python train.py --dataset="melodies that start on their tonic, played by one synthesised instrument" --train_examples=26041 --input="log_mel" --mask_ratio=0.75 --arch="wide_resnet" --activation="relu" --momentum=0.9 --orthogonalizer="newton_schulz_5" --adamw_lr_other_params=0.0024 --grad_clip=1.0 --steps=11900 --warmup_steps=1190 --weight_decay=0.03
Rows from block 4 of a small masked spectrogram model, named by matrix and row number. Rows with one number belong to one channel. Each number is 128 + 32 x the weight over its row's rms, rounded and kept within 0 to 255. All counts start at 0. Numbers have three digits each.
After each channel's rows are labels from the 100 clips, of 14848, where the channel reaches its highest value: "strongest on" is what is common among them. Only what is clearly more common there than usual is listed. The data: melodies that start on their tonic, played by one synthesised instrument. In brackets: how many of the 100.
# convs0: first 3x3 conv (model.blocks.4.convs.0.weight, 192x192x3x3, each kernel summed), inputs 96-191
# convs1: second 3x3 conv (model.blocks.4.convs.1.weight, 192x192x3x3, transposed, each kernel summed), outputs 96-191

convs0.132:203120146119126128101105125122102122144078134089154102116103095158138115041161132152070207117132153196142149067136140110121172131139111121105144134137106098126070102120098119070117102087108126140052072162086088101171147123144132148109099085103112103150111141095108103148157048028135106137
convs1.132:133099134112140072164128139132205167133200130055110145094121150089117143128096146072004227115069118177086155107088140136108110056127073084137146101140075090116108108065111106146107106131091115120120124137127124156124124078139125150125159162053096151131142151138149121149125140080122071102
strongest on: the note F# (78); tonic: F# (30)

convs0.141:131052145134090115173110149099119166094137062114157142035108085121148153098182124114081146129115149129140134097156118130143179160192137165178107109132123066126142105075139158129097103150151184121110134087156061138157140196123102120118119088131167106134138104145100067093150118130134131103
convs1.141:100071136098122123129150139107147136133125203189085121126145126138136096112147137132120151143141105098085135152144125150153056092099122102059080144127146154079160138098116083143141075129096120173160115046140122107096135129132075135120124166096120157110101139151137124171084096150164074216
strongest on: staccato (60); muffled (low-pass) (34)

convs0.31:149105141090089104095157112128098113090113123110146158154109159148159122128161135137115120144130091133134069123126157135137000111150099108133103111173141136056143088149134096141123121080149185093123095065167098118056086110151080159162168094112167109099145103118064170077098190122094155135
convs1.31:129163125107097053124088136091135136178125158117116113122084113115152143148116112097099097164133136138118154099136097180176204133147101159101155120141147172202104142126068156143088124136101141147175125153127198137094102155150118127073092150137092174139191159100221175168147105150183164116
strongest on: bass guitar-like (44)

convs0.190:132151172070099103152066124129136167139143126108166183149132088128130101124112145141079115104113167162124090116111222118122144073068115137178210127155073204121088103149149137120152113129101132125091141032086118096174098155118123120119129095076095159118125072097134089138117076095113123145
convs1.190:151162130125086181141167101132125063156111153079114119114147152116120135126132111176119113154142094137109191098125047151123073149144073082105123099077153138122143125115142193162098173113108157124113135130166139066174158113115180168159177099102099162144094141109081131112139187187205086212
strongest on: sine tone (31); flute-like (28)

convs0.72:104145101120168148118115139123120140145131128138123206155137146104147122107172096138196152108128116144144145081157144147143095121166117068175116115098070118136105130098163105128137153093135093128128141124147129173196134125103185135188147125131134173115113177150182122141161144128124131134
convs1.72:143167141173166106162134089101079150105140135130141091133090083134139123147128147084101104121085110115151112106155124081113122140080119156105128141153116118142111138125102162110149163131127121155117144125126124097128126121140107127097144150119138089100111152121131128132162137132145144165
strongest on: flute-like (42)

convs0.50:145167153124180095064090110098118152146063036166190111155128096148137181251151141184098134129089146116132112170140125135127138166089143128116173097118120116105091091077138082153108122123131137131109093137100126096150159130128140065120098080194142058097153102118107103137134148095111111148
convs1.50:070128116140191103146181125120125123069093143089089143089136143085044127100103094116061148108146086185154178135091107148054115128114163127072180109137192138163090152191112139135112128246090132126136123131119122127146162127179115126179120083057164155127059179141104103125143113166127139117
strongest on: sine tone (26)

convs0.134:099139135096088100110148156133081105117110155190174092109118110098113163155085123126123159180126138126140122141146101220140171110129142125096143138105115118061081167099108131102139117118121161159135118162141095099064114112115131144110026111155067074082112088097085140119135108073113117116
convs1.134:172167167101103101137133079119143125189000122146120126143118079147146136144117146072127135158137118213132121112097130209105146107143092130090089128142136175150116112138121107154116112131131065123000107085166161144130080180159118115115169140131140117116057103131149133143117121119106152109
strongest on: clipping (37)

convs0.90:107139150142109063072200148130140085147122055148157141142130077099117101172115142118096123123135122147110105164112137117144124142086064119085084131183146176158158113131141106202108147134151115102156067135081130083115112125136144073121134117161146156116154154095114112087111069179126141142
convs1.90:096125127144098100156183147096114181094167077099077190141067125100115159073114130118120042095149159097124130068096176133172097172133125133115110114132109073100101157150159108152092135050091146112189099130130131138150091153096077074117108139134140135103148088148176127058147178143151120128
strongest on: the note F# (81); vibraphone-like (48); tonic: F# (36)

convs0.161:142134104101170153152165209136112093111121148082164161150167152141082160119155136131125139148128107138092104135167120091106185134064146145000102119108155068130119121154134101136098119174137156167129149177135148141122127121139135120126144121153141138161138148144171123141108126171132124102
convs1.161:117086107114255165165115104121113119098067061136118118105106113114144119117096147102125121145126120099157136135120128086116123117146156139161103101111100126111137123104124120119133147102139138105009117095112153093142104138120114117123130103111131094082130114123119121127114122103114101140
strongest on: pace: fast (68); flute-like (29)

convs0.27:081142148183171139144096180119170156100116111144122118111145152104140113113172108134102148127080194062146125090129086174157121112185122088033140118119038155094138112052151120098147136083145189142112114124078167138163120140125104103166150148208161176138133111105137082132140095166087127148
convs1.27:133124155123092095120102102128134080090100104131160103131113082146136132143053123100120157160107136167121138145125126074123118127083099146135085146114173097177162156100133157141139090150100077107203117118138107121126130114151116108087113104142118106085088124115100153146148139131167064126
strongest on: clipping (35)

convs0.128:116084123114137099073108167241128098107135087183108112142163135137072134176120124111129127139141130125140113157117081151099156098064127150141128115097147110084120108139180179121122106102131106121102096176167160134133130137092102144209134140090119123110130127138073133133129120091137120133
convs1.128:107052137200109196163135087149126194116049158132089138118129097124097110145148132125119130171096092125166128142170121085144127146080131147141112107145159108111082124170152109140148160123128087140149098087137079161138111113150159133146153105110170118134118085136127142079105060122110038114
strongest on: white noise (67); thin (high-pass) (32); clipping (28); bass guitar-like (25)

convs0.86:051121107145074108107087161136119141193160142136134111047193131023126094072144131121131106145132146119095146081145130140122125128142214150097131126122075127141124106137100124144128125061105113134011099160081122124138129147152122037122137147110121119137129079126143159157149077142122067169
convs1.86:129114168152063099144137094106115116079148122133107144111112098043139147123143125130066136145105163158057158086144158068148129084124145128129143104154162133121101089129126123150172110096131120129147125121117127142102160105083145054141176159112054096115200082101175082145145117068102118130
strongest on: organ-like (26)

convs0.101:071107155138169125153057051142153149134168112141187099130087078087125081173090092136146134118190103114142130146127131142126163089125084122140104123152091163113015123146148137146092149064171134122132084123104114147120135108086111099111143120156137144140143117155085143189136070041102133099
convs1.101:123175150131111134154167136146135140172157238138142117091075065094130108123130145051165091113176108099169132126125135029093078109144131121123155139158161170132120064100124088067138123146109138147123153167127113092154148129124151108130097155134158143106125115083159124099146111125107144137
strongest on: pace: fast (63); vibraphone-like (35); sine tone (34)

convs0.26:160127166150082133147115093116099183129133108143048152139128107132130142149165082129119139072142129123097122189128026115139143125113132103150112134069150114143092111106149127128092142131130134106153120131110082087104079137093111130169059104085182192116133096194123121134117153115133094131
convs1.26:127142142112135135157142071069105119120153141118124147129146141136124122135118162140103124147132135136107104132123035098133109161119122107114106181118147122128099119146127113119104109135070109115028132103137110083079190138115130140106145103131138118098127145125080107121156118135141143153
strongest on: flute-like (71)

convs0.38:167139156116124161124104086134138087098095116130094149124104092106109132121131130115120106142096156137188129161102115138146147111109173105141129150200140129139131122133145134127113145119109232083138125228092142151218108139107084123135144099142123143142145134116062090116106176121130088110
convs1.38:083125179096160140188151117120114154103170167167121118154167145117140179150088112130115161146182145145184124112141161165135123145092105132077141155144110115132111131125083112118120142149150067120050149064143136189140126119148153143153147132107129118124084119157133116092162111125157119158
strongest on: flute-like (55)

convs0.174:124105035125132110146122127137076190158120126119105126115152115113108063140103168118131092136094140077141156142126123123139123154123140123142108020118134145087123139165202123118186118108144175110122129050133184151158000103107140126117149152109124085120162133095186083143110121124111084155
convs1.174:073101134109163042121095150127041171109137116099123142134095158127145136086125125097154112159083122127123128137165100174134119131093134085091104030104138105082151139076206144113133062124030151218184133109145077134149090117126133100104129203108081123144185151103112074113137134127223114141
strongest on: pace: fast (98)

convs0.120:124120098118038156120157126128168104149153181100176172178141128165090153132065113147145132191085169157125126181108123089140198098167109116128142107122076000129112110142144126102151135135127137123118103107097150164121145137153151128113098139143089126119122108063141156128182027000098094131
convs1.120:123078161130170050179104137124109119156209106121142121134133162131121180130132137129141154116117144156217083122167128146137093141095171137104141122120103064123126134109134143131130136098117103142241100146149150172125138157136113104169151122149127178137253144119150115149134090136105090144
strongest on: bass guitar-like (38); white noise (32); pink noise (26)

convs0.160:158156104111099108114124079129134131150084142093107144058135143142116096191144100207082121094082137182156139048111098120115138130141066123079144147151157085103117140165091144168131129165142163110009151111103120118147153152156141151141103136113142153147159134134142172123164114084123134131
convs1.160:129142139153122100126107103122169133142206099109112130091125135069102159094122142128089171129113142069044106119130144143126129154145084094109131111087163143119128094060117114144161075098121091126154120170090106109118169131083110046167168168125103136079255077104170127105142170122081096150
strongest on: the note C (69); pace: fast (60); tonic: C (25)

convs0.87:111111102095122143081115143141149151137121129225089145185171132071109108136161159120172174121108105198149184184206133245121092098094153187115186084091132096093113121129153105136216141114094092091110181112128131149139155133148136142075087130125166108137100123121147083144141173133136111147
convs1.87:099154123127120102152120086119124155099000092114124162125147121134113099134134120124087116111096120124207091131102146148059133133121135101092108133102103103145141119132103135121132106094167121133123091132107153117091086121110111134125129131114133166085113107147098151135151128112104130130
strongest on: muffled (low-pass) (31)

convs0.159:102149092124140152121099077096168120152102112105173132121159123145123123100139157132128112089122111148125156120212108071121171132112118135076144047133139090156133156113100128155133132142132098095126149138116175152135136105103176118086101122115078135187126156140157108104160104084146082088
convs1.159:087094143143116148125121164146117111087082132078137128118126146118157107100142119128133152084094064133164102114105084121127059150102152122089153119081121140095168100106174118135099102113113106129255091139138031082124136066054082107101150139150122146100080145109076130142143102146117135189
strongest on: marimba-like (66); rumble (27)

convs0.178:108127115173130137148216129178078127114127148074168114127086150083153195156132102087096099081112140082144116057091122104119111126176173144084124132120107139137056173137144166084135115080132150136164135145088052162120154146100152151085150151168146160147132134124120091141115153138127112117
convs1.178:134112153133123123099093144094135156088200128141106123146133148155114135123142150148145118136135168156117124070185124184156126131101080125153156116132149091077144094080102067141111073149115164133162137089129093152051112155135082114181148158127135149138202132125115117151133101165110116129
strongest on: staccato (85); sine tone (53)

convs0.98:129137084083105131149130165139124065150119131115136138155127123129088139114106125136107105152133129122127125169121142134125202106153144166022106116106113106118110129122130128144112127117134131136133152157106143139089108130120102123095105108137133092116152134157136082136148132121141136110
convs1.98:114095091125255137175135077126114120142165121110113138130133137126130160144114125141141162122122146123138145125153119162127112128109116134095120121118106114122127131121121146120111119139126131135135125097132116136133094133142135123112140169119118148121138125131128133120128122131151121145
strongest on: sine tone (78)

convs0.94:146117115140145128118139088121091069111117134148105133132065127108134140119091140105190069153125120095122129151112011103120145128111136179102103057068125107153150155122105131112166172099139110061121137228134179104080194145088118121133125075097091108074142126122148117139130160132110136103
convs1.94:140121108149057101145119085127100087114108167122134115125134151103133140118144069175150107121146167127148139118081089158130155138134121101144154167122143128098139132128138084107161135110111093073123125060117096158091216143134149112110152093120107177124124140126116091115109112131160093160
strongest on: marimba-like (46)

convs0.58:147133051152118099096119130126152132169113144143177095101135138096160188131072124157105161115097153099104150146141128125152117124171125038097115105110087111149124161121136158145194104137099133129108143113165150139083098113112114133135135084164142100102116111150114110120211056109114149145
convs1.58:132169147186045093093139147096128140125152115107140109128111105116184111149136143104127124132163118171156074112110111118132129209115136139125119136115193128192116114139142106174154108126140101137155146090114127098170128137183164125143113158111143143123112145085171146135163184132112111169
strongest on: clipping (25)

convs0.52:146155141116178107134043143135137147061162119131119149059146168105159107045163124080106156106173142114142181081130154129118112130094143151123119125120100023173066156113119137097175115168159111063111055182127076143104169108163146108135132142099181149140139142191110114148142158178160114143
convs1.52:092140130137088177169133131110159195135076209114088087109112125141133139127141140116063141130107148139152088149148162216136108076175100114122133137139134199082132125108161138116117074154105133151063119052072142087118085159110091106093123143109159167132181128107097129155096130098146082184
strongest on: muffled (low-pass) (37)

convs0.172:151093122112200122103117182102113149094143147084159158102140139164127137153136118076133138138134111114116123068067184148122134171217146125087114131126179110113179060122140111144098109166138105168167117136118113136169101139128122165140208169124128165143122141082105103117181201189112122142
convs1.172:151105117122128111156095066122128114139171139172085124124133147107115124111099106095126143146156127113203139142113112184162070121032150142104116096153085067166098145111106080133149122094105115148160095079080143205144096117124120078140092090082134181145222093111150138101170106143168134166
strongest on: vibraphone-like (37)

convs0.165:103129146039169171093118109131113095128132162134190175116101177131144110115214116103083109123141159109152127089100110131140128148148092139023111131102142153082123130128085100134092073126104154101143136052081085106112118136104126127019098105126151163120158148108150101121109147143101141129
convs1.165:094060130137158139184120152185113119141181099142098139120153111143122130190058167116154141158098133111125098138144123118181132067130132000133119111146135164127122109113140105157030142127100154120118130118133111140198163069174151128122111103111103112123140121137145160105132110106113094092
strongest on: mains hum (95)

convs0.188:116173124129109186128110144135151155082127143057177111111113185145119153149105138090134117112064160082145130171075110119084111140089127123193071181121128100161073115123135170099104123115118156185108098157090000116119174147124142088137176176074125113150150135125108078138143147155114144116
convs1.188:131109148096206150182135090119133146160167114187108128132142106137093082139164105173099108138142158123122086146194115255153133143143121157084169091150151098095102152111094135136119171116135106128200125106119182134102115164092113120156149120114125173139169132156137118145112133148143109126
strongest on: flute-like (76)

convs0.173:124123083125080097129095098111127126149097142121080140139108133052123093097083109068104161098073115089104140149136106121126143147098255094130124111116162093096073106173109121116111128158130121124000100104173124142145140144095139125129116143141135117132087098130123123151098127165080143144
convs1.173:145142153152116172143104085144174127150178139082082117109118129209120174093126150148105108134139130128072133095127142043120143090137151147110123127119068233120146106029138116125159111066142128124181199215098102090092153101119125031122145157131079152128132092156140134098148132077129092119
strongest on: organ-like (29)

convs0.71:132184080145121124131144134096164091147151148073073171142117127178109128170083103151155140080148119116163161192099163044107045190059153103103194134144143084107132140182102121110119170201159117140175154096141149146165154116095065195131155145146126088090152144123147162167096147128118118114
convs1.71:086080160136156141141096160142145174120104064117129124110121098077138093099159145142078105117123153111112068115129133248119179133109106124100111133113152152164136154101100113131160110088136156124178100095093070149095167158135137084150096137134113168154054085141119111097108161125093099119
strongest on: sine tone (44)

convs0.180:158144071099077075157088039114143083131130138168130104122117137110127101107052151134117118085146094129152124113092119125130153169115153117138121125104153142118148160106117138131086150107121182076116096148174049096072121141148089111089121140119109090077143118060080130113199090144136164141
convs1.180:127152181105111118132154109120125165171000079146135116119146140095092168144103109154127129157123152151049110140134148255137139143139081117149208121123178112173182124114108133118122101145100161130156132083103162121090145149102155111175081128133139130133028133147159147125114111135107151140
strongest on: sine tone (50)

convs0.43:179160146130157147081136118163145161108114091195105101124133136125117117138097139079155139138098130152168148115191082196117104131139166107198176136105125082144153175111115124194107112121138161125145121153082058138153181182109115138116154150134190168170119144223199069122113159084117088139
convs1.43:062050120115167152160121142165139097118000160095137136129160135124151155118147120097129144121165111131139119098108146189088112147110161096077143140134113122133128101123106121087084133125144122143113149133148145127090104106102112115094136137138098113104097096108113117128132107159066143093
strongest on: clipping (34); pink noise (27)

convs0.41:164096132157096114127103133161141129075116175110133088118160103086170058088095149235156093161139155168104096139173087123136127101116220104145091126149111139137080109039128143066117172135133217137098139131113129145110134161133111037112084107115080147182132086055101124113086101130156092095
convs1.41:060094134067161014139076097131149119127181136162105128120090132118127132073110126088091139167124096170136138101100121100159140111162114144094117131196130077085122108053105114175102117039112110137102102159121133149142108090140080207152132131118036138083092123141142107082127106079141095092
strongest on: the note C (75); bass guitar-like (26)

convs0.81:027127115116080144085158127128147141132114056109146090157118096063107124082090114167148112130123129077127143034138136104132146148133151148112173138131150160128129128070134158095097154046123173132090198124069108136185148145129138118177133151109101109089123151133141078125159092059115130133
convs1.81:113170157144115096160108111102161149080115112112103160105119152073112124090114162085182142135183141087076070138168146124178114123132106153138120110098126150143123087009097108059130171022148106108126112100113137117161126088100110084087131161148138159091209116040099121156135179136133114100
strongest on: the note F (72)

convs0.1:087156077147097096156088014082147139132144100103120126102123097112142129108073159161123126096161100127134119169104110115102120133059149122112173076093136113152150098145207155117154127124183053133089166155158064124169169132150111138171193154116100117107131119128129100100140116091082113149
convs1.1:170103079156109180060178113142119163156189173085150129121114095136101127173112098167136122129125148158109083148145105176138138133159007171112121089084169123131158136066097113111112072135108142137185148147096133133147100170142193128119127087166135118176086137107162163114169115156255136152
strongest on: marimba-like (40)

convs0.155:135106135070193085173073089106108145114080144146136159126127126166131130107076123117152128144118131142131147173081127139137129098152118175097077150126113240144095117101113121098161080061123101079129069097109093122163113148140087175119175107115113137076157151117107184154122078170123132130
convs1.155:093152159188106119127063128131093121115144098047173120065117068144133104112124144050112124127157111075136156068128156091142160040128101098156118118121172120128099128098132156175152004092111175143120166095062159145085138134137100119089073114123165090124098118086167126152123179151105139173
strongest on: clipping (84)

convs0.78:119150130115074093126129178117116134110145145107141050130157133141143121154100144088106092060125133126137103106120132076137080104144143133201134077074138167114125090090148143079061107125114140143136141120165042108116139096125128132128154175134163126118126161126148114138076163125182132123
convs1.78:127138150113163210130143144115137141110202178154134153111108101121127085119143091204150119185159124157114135119133123051124175143179048119124137131116149141225120147184109163141099161139126137114195145118124199078152147183146067137142108128124104105157013137096112082173122160146118148093
strongest on: clipping (47); marimba-like (29)

convs0.177:094087106154089087178159103137097151034185094108131126113139095069132113103121117117128119092092093150128139086132096085128160111138093094105112123102159081143017083154148127103153117103139134108136136200162098138128124127110126139153124133126089148144135156094122111152104126206126149136
convs1.177:097132124100140125134128148089146100160084143069129127155077133084115084090151145171119060077147215173164067071129137164121114115092132132141124123143137137102136098174129101153123167113091170122164106101143155095115141131171107167172169138125138083166120136107120089098108172118131087153
strongest on: pace: fast (60); bell-like (29)

convs0.29:142106117107104145155142146151145112058096005105139087066097093142151134149168131085085179158157118132134161151132141136118176064084102130201115147119110109137125152090161135053130111114150106154066237099130091113168129093158093141129109148117133097088131130131077151124133093115125144149
convs1.29:124180147150121132130000114113101131116166137078097144134136105116122085123116121101247179106125169115120110113152164154175113197161088102141142097146154131080145107114150121126176092097094116150216107101098149152143164185098168127169149109143115130106153165082175115190127155125113081131
strongest on: the note F (81); sine tone (61)

convs0.88:142123135108092106123064118125103147054114129170122081096139106089119081078131091134113129145140100130115138144195090150154137111166061143036190099084126078100076112155079172115156091093117128068079107124122151131093108101133119095125107104086109107112132138160153162107094139102122193139
convs1.88:120113127208128124126098141123064137054131135105100127120134124103163110153159156115130133129116159100142061133084128144118080136020124101178095158153104119141148088101184105119099123119151144170166109031129081168167124154160117109125174078156114176119146089097126127136152136116148095096
strongest on: flute-like (27)

convs0.191:092073173148069084104086059148154144200139132120166078124159121157103124138018076154144149149170139044153113188125122179129087164080106132163129132049131097126119155096084117074094098138128149145197113119098113094118116168141080126149098148125133107135119100112139143124186109143076154149
convs1.191:101212123106132130129125135126109149091082112138164125125121148099099086134123126121144145149152084205120115106141136163110154144084140113114129153147133159149217075133140147227182129124152084161024133127119126115106141113152143116100078117105090123064128126096215125108133103099125105159
strongest on: mains hum (98); thin (high-pass) (29)

convs0.167:103093139153134120119116082105133098106111121099200144151135184141158115118155111115202126115110126175148155143104161083103146127146093184129096170203200095111141125147138147131126113139173142134130158126125128135142168184118148134123086145136171149121093088109162082106180124189154132109
convs1.167:139127116107114104122150145111083132153200122145131099116102101102137114127145083122104106136135155090187132081149134146167117128129125121119134117130138114130109133104122123136071110108117144098200075116088101104051111217073104099123091158104126142068148136160071134140106118120173149165
strongest on: marimba-like (58); vibraphone-like (26)

convs0.37:154106101104136137087168133144098128165156142171220107215154096116106201092058104128144166132129125141141128085118115122128116150137109085097096150124129095068185084102154087111115089131134093111105082133083112094132115130126109178193099124166186096092124115215074187146137041079126090160
convs1.37:126158143135107188140152111104090126115104127049110114156127150148126127124124120158126130079124162167072123067079125103140067153125181143120133100134119123160025170117134121117152110143061122129091134125118131142177085116138184127127109153111142141096194104071121133132117145194154128143
strongest on: sine tone (30); organ-like (29)

convs0.118:070145127108105112136220091110126112154115139068121108171130147124116085085141132144123099111135120139139068149148115137106133120125087098091179096115067124108110104102135124124140123165146169121093086148098136113147151097155145149134118156157079180113095064180198137108149077094113108128
convs1.118:117092130143149149096100166154109123093106092153146128095153114075100107157134106154128113123119145041055120092110073131119185109105092086107169094141139078156144181206131097191146102125113117138090118072133159097167120113113107115109115175086168140196146127143078130148124139129195112094
strongest on: pace: fast (60)

convs0.147:142174105161147114158096084193125086104141056137132108098129177117102137100080111083123102154141081105100134106164119169095101144037135111117105143115108061128134101116142096113119138152138110135144145187122133073147150148135145112087173146090108122147112161146104115099109138095150128112
convs1.147:130081138089170151109109097107113107100026106154130112132131105118100133114144111126117182168147129125144129141097106097138111113102162123103150143125156116090110124151136072152139141142133098123194118117095126138176140176126123120131181127117195129146104107128126141143145136170061149106
strongest on: white noise (53); clipping (36); pink noise (28)

convs0.107:107083109109137145176111063098135135117092140081176193136114131151162116109117095097134093128091172143111201099140087129125147125142125174103131103117153115135081159164132096088106100135197116110176132124165078121127099186079181216107066093107099089110057056093118131092153139171184131167
convs1.107:150163155139116073123094160121087118161225162070091108114111100117156134122122074094119137123169204111099110067110141151149093054120114076118178145118121193102107103086120099144075098112085190117121133061114140142082117141089084101107165155122109139088159163126087119105136161127122169145
strongest on: vibraphone-like (38)

convs0.179:099130134109118151097143191138110102180125140146124102066064071035090113193149163127132129122132114104141150141114144166120145120150045143157098107128122132101140066140113175143085146075129140111026139107099106098122151091143154150093149124164195107125109122131100169105168084032137122120
convs1.179:127149177140109039180167121117100187106168165101095183136105101092099167131129117145070193108073147120189113124151163126143120149098130153087150139144125071162119100190146128113152061213111117126184114082141133156128123132108088135168063160148118145104154069096107089137101154097123214205
strongest on: the note F# (66); vibraphone-like (54); tonic: F# (31)

convs0.100:125129087120119137112085111071130148140127187137153106099098169107119242116156155154109123144142091140126113186137101112115175096129104152086113138118142087098150118134141113083084161108148119074104132088113127101145163116148096141085098105138102180121109097145138088155132125124118115130
convs1.100:158083137120231163168142072150108085130157131131136103148122124121113123147126126162153080148112130139137182135105000111163096144117114129117093114125150117137105105125139107153102099159058151133100134104164120113112178134103163134145120080107146162114117141114088135109114115125255137171
strongest on: pace: fast (95)

convs0.135:146129142117120107143052141151143188163169110118174082132115154129122123069041153101108124149140111077131120130152163122101162117127152109170159131092139104129090088113144112105112150113151070146126205122247164173189176110121125093125124128101152043108097101117132107103143171099121147172
convs1.135:169140151154153189151083111137167140140173074085099116132151176094145098131132108157186182133107141119097166149101136046113097194098140091112088097124155096124145070138131134154152103056145165137178078102070098100166069157088090108149113166137130184156105136075141135070146102114130093143
strongest on: the note F (67); staccato (51); bell-like (25)

convs0.121:146133154125102177156123135155101149111133184204134134114139139154125131134143123120093144121059137115170128150146110244104067091108096116231211107075173096093059122155096137129169137134146155133143172120191134159132103139125162158115138116131128121137108109057123108156106138152116102136
convs1.121:113137126148162128132145084139139134119000000139131113141112152102124120133162148149139128131141111124116159106096117154121145130112139115100121116121090105115131166107106149139103101135132143143049118125112150088139152132113132108121140089146139146124139118138135119108138150127136118132
strongest on: flute-like (86)

convs0.32:150109103129095132084050153112130124086176077086239123094167146061126132086042126176127151106138153119108125079114121092133144169110145123086144103118174095154124068095140128155107118170104137140098102153102203136171129095121108046148126096110060115108146166158074144116132115174112135076
convs1.32:131149121095172148155195110116124111159141098076086116126090168100093141203122127203055117109161106093061158073150122081133095122099132084112124113155069116155155182106111141112160163146152092129119123101143081097100134102100150186115141150151153159107081150141110156055131141104120157149
strongest on: vibraphone-like (30)

convs0.47:172134138068115119173101081124110159162125121112099104063158165144152114143159167124079085151190161113140131069147126070108110171016145161117123062071143114117070123123118100099068171125076127079114161100134129175111117079099167104110161095033129112123157142075140104128120154150115107106
convs1.47:109105114152162176149114168199166112160121157087108093139132145124110117143178131145136146117123195131151115128116125148157115122183153070108137150187145157141179166131190113119137123141114180129125117127140159098161225105137118109144116121138128159170100159110169110128086129092121129162
strongest on: mains hum (59)

convs0.189:168105116140073122149126077152100142122158101123177084124124143133131108177125104149087148100174133202094095044139115120088172153109143132163119136103179034120000061102129161119128138129139106130129122135149147109114105133091107123118135108153123136114142095062101155139102090197151111095
convs1.189:095107102125144125152122126132152134129123255122091126098114128106108071102165131125135102116192151137148127108119143033122058148117153123126115144148160152150071091152110100116139147136126176132117176150075177097164127130180095110116131110161141125119127111081120094129143142082130115142
strongest on: vibraphone-like (65); tonic: F# (36); marimba-like (25)

convs0.18:149105102087112142084097020113148099123111151104163054146184171073063165095131137120155139122170155168103119118113020140150169155111088149106127084133131069150122135125155131150095141088103157115101104096080146124156112134123124123126077092177063143142124120100164134117102088143127134161
convs1.18:104103109131192159175159173185159123159149205141090141165155169152164119115174115184136136138139121166056112142118065163122108166132206163103144143155127116089139141157121084143132201160059099178187128106155136120101150145107144155155130111097122175126143129130101129146106122141185128061
strongest on: pace: fast (62)

convs0.21:148154157138043106108115076121121110137082151146155065128180183139148108076149094168097146102072110141122128041137107120138206148104091121130140086136099103137180164126114142105143134139125121113136087104130090116129136126206122108101118156128148104175129127105122163122142014055110126106
convs1.21:112089120119148092166130091116109178170071055145118167140132082141125118160148135189116181117176112144228119141123142199152152147068146168112097134147134093111133128102096137133135131114138153152145070049102100176134164153125149117127144149136122140137140187078135120138182148152137139163
strongest on: white noise (34); bass guitar-like (26)

convs0.139:178131139151066153137095112123091164156082114050085154118144067128154126137087070134095115096152128098139135104143133142132038135161125087138111129134128088176146096084137160095126147161100125121185108141131130139143145127160151109200124173113146146077187176161211119101144142135161152090
convs1.139:109128125151157137145145095131112102127197143119129124185102202173058153118120095111109209194082169203087168132121141090151149170070102125108127107117119140132167130184097144105113124161122151101159176121106116113114177119139126167106134210102113101110047192123077113081147122081140133129
strongest on: clipping (31); marimba-like (25)

convs0.64:223123174098134120066119132139117157105158112152086133162154091133137110057096132120142104146087100046105149123130078140134159071101099191146136126132150199161073118137146119128117142081103081109173098173056150170108133161140139096146105082059086119110136143135062085094091099155126163119
convs1.64:084124116143149067174108189114198111183151116056117162137090090122114151078129126130159119172143183164044129048120159160101175108124163118109119129119164181120125121107112121164136181068170099126197153136071093133089156137169086114112135096148098093172100073124164121084164195120065145137
strongest on: the note F (75); clipping (54); horn-like (34); tonic: F (33)